config.toml
noise_aug = 0.01
n_mels = 64
output_stride = 2
norm = "batchnorm"
optimizer = "adamw"
eps = 1e-08
steps = 5400
weight_decay = 0.1
Rows from block 3 of a small audio frame classifier, named by matrix and row number. Each number is 128 + 32 x the weight over its row's rms, rounded and kept within 0 to 255. All counts start at 0. Numbers have three digits each.
After each channel's rows are labels from the 100 clips, of 14848, where the channel reaches its highest value: "lies over" is the class under the peak. Only what is clearly more common there than usual is listed. The data: babble in 24 made-up languages, each with its own sounds, syllables and stress or tones, from a formant synthesiser.
# conv: pointwise conv (model.blocks.3.conv.weight, 384x384x1), inputs 256-383

conv.336:127142144122149107103043130132120161149119137151074084121140117178092105106110141160077134158103105110110116139125098153143210069141107167141115122139141114176229162132134120139133126133191182138092097103139097093078155169115137059102143172142108103123132115136141078134121162119086139079099099107116127163104147144137133197154090068203094119093168111147083119107193155138126140087150
lies over: /ɪ/

conv.272:138152116117163135099106129093126113153100103123100110113153137161109076130144125105080084149155143120143170117087120128067128112166099117112139166140108145173147075137120132137110133174087073168203129117145158172129113169126112082090114080114130132056096114091074141144070108118137095172176134174095121108095078178105145107110159189090123207167171075099113141123103133149131178092102
lies over: /aʊ/

conv.377:131061147125122096146117178160106088193173186121121109120095169140091143115143144057144170165087091157138110118115145127116108127125107034145143089122141143108150141110107095184110187150192189145108110118130182056095099078213161162088093128119123122138088104118125120162159133150094161202091115052161163096092212116148120088152108076125110171138162102118185111107116076125165065116093
lies over: /aɪ/

conv.199:115149129149141098115041113182134130082158121166099085146135187098073109093146129127124123095183099132123166146159140159110182200087114130077131145123132128161122124083147101159126102088127086130110175117112100106122068142173094184153118073092182114156126175084110143091097096109060082108144123133166174153135119122112100106101132109130087170137137087117095078112181138150078163168159
lies over: /k/

conv.260:101130116128160159042107118128123131109149105180173152150156086187166184137073098059124131119133128183092147142128144224081129178111106109156087101123053128111115149094137143134081093135152099079107135133168149137152145118164095107081108104125143149095160173078138112139127103154145156188082073068105154148198093121163154132065134153148086140126135124180140115121157130141074151116175
lies over: /aʊ/

conv.328:076101146137130119145132155081103053119099107092128086135124151129114091072117090188157126107112167134169105187127138140115111129090112107147132197093102163139124043112142107170089187141118084157134103081154134190192145143093128142096160142089140083127134073114181065105155125155159093112104165106134080172132139146143130082069124171108117115025058160127141072146045096165086150120156
lies over: /aɪ/; /ɔɪ/

conv.13:142108118132037150166100148120094061136113111113109205137161164116113140177081098144131112125105162133111087093092115095171083157096142090113185082059130132047171107120099127164131128088135173060095127098166165073178081133110089151173148151131116191118183160136135137114133120144103186123123123128155120124132064079123152142187205091083131089158082116123096140161156170061119078117121
lies over: /k/

conv.302:109127127150133094107092138070141151069066119107154074159092149065137101160045111154149126116141092067138175096160137108156097100108121151096084103084119117124150156145111089158124149142177158111133117123160074141101103106115204149084083159081065107113131110164142143099093094151126178099109177148184105065161193101161100135183081168150148140106121141110114138136147060085099170118126
lies over: /k/

conv.196:143103099132144171123115117060137128147169125080114089147114084176096114132120129135153166120119100121118150098066205107115121166132123079089152138145118142131146087150121111137128117080151133109097128113100139200105131040170123108107174192168178129092092127164097131151151144069116104117170135106101116064198137116199151149136116137182139083085049125090108191087115137096167105138109
lies over: /aʊ/

conv.21:075113157126135077065130081111115167109156139101095154147123121084070173155107136121135175129123144173179137154078086124118113105164136137170152151181111094147159185082157167255152118143162145109158142181166104146117077121175119142126127145153046090119163106108120117130144131118132094197140096156037124130151088128084133158154083139140165111186121126087123125129147055143092137134164
lies over: /aʊ/

conv.374:054088158107135104111150089112139116154162184159157116118109153129128110126096161099059137099021089188090073164106177054190142097075145108202131074107070165124093131090104197130096136158152147113127089173106160090151098115149118093089096087116126134104140163133132135132123131109115132095116119147111191170074177157156163142132077119133104150129150125092166134040124093117116165053080
lies over: /aʊ/

conv.185:115119057163143136144129120072119150129134129103046157125136136117078166096183164102127131122111137107174096119177108187145111128129142093178139150113131153090066092083106134151133128138102105116083133105163097158138111141121098085148132156147164073138116094060155129153128111099157111170110160070182114114159140104168152139067072152164161067127136147130173163178137125163053091151168
lies over: /aɪ/

conv.269:190138107111162148145081148146067175133175104124152158116136137142184107155146099166155122139122159143144112142170131151159189155152148125081147094146120144102123190121144128127155182070172173069106176124144096088195084097184130177164088096098116106109118075129108165060167125111059079138119104110096107065091123163122122170074154107074164122038140147112086187145164147096199149150134
lies over: /k/

conv.170:140104104147074132109135140142114105140118120115092129163158154054156118065118110167073143119081079092157167146111089120150144111124126084070130127131106121066146130111112106134140142131108105130104127154075099086078112122145145087150115106134158146120141171109087081073121184164064155134131081124151146207119097064126106183168138116144171044111122140205171032123100097136174115160109
lies over: /k/

conv.10:123171069090096131116146093068084076142089128145101162138088078111108152185063076100093109126083170167142107084155088073112136098078153146103091178116091099078112108134165142205144125095083074152125138115108140177113120103075159083134168136047141163118085104130122120131114057132100130128083185107097140141064132168091103152101088132070163110094057138081138086125159110142113159115184
lies over: /aɪ/

conv.370:080169179044106089101160110144127119120153137098118100133126169107099132129107158133149137074145049100130118134098149128174131068129157124138103138066083114138088118159178132127179162145117101116092086135149147098125171162128113196142104075101169165110177162092131173086115062130158127148112112133150122102139138116136095151105188183120141119090141154085110081211140040125130098112119
lies over: /aɪ/; /aʊ/

conv.161:064097109116162118086137112134134110104150147155118121137113140113160078123105145100154129104126150084131132133121126168105035125151157157173178141127186149123140129050087117161101082079135090149116125089116037161124079096057142124187110175145099136102098117143137107190200178172107167139162097114118119171157130135119133135133142114124125062131140141114072114150131134100094111132116
lies over: /k/

conv.332:126059043076133156088172054130164159108136143158098113115134160122114124086162142098114124133105071118110158097097102143174134112175116102134146141116159154172131111084169157123140108161154061095079140092084093136115184144111084191098124129159135164141182098105135083115169128128161128151099180115140128107130178142044175111179075153175099145103153144117166136101134120131120133124104
lies over: /aʊ/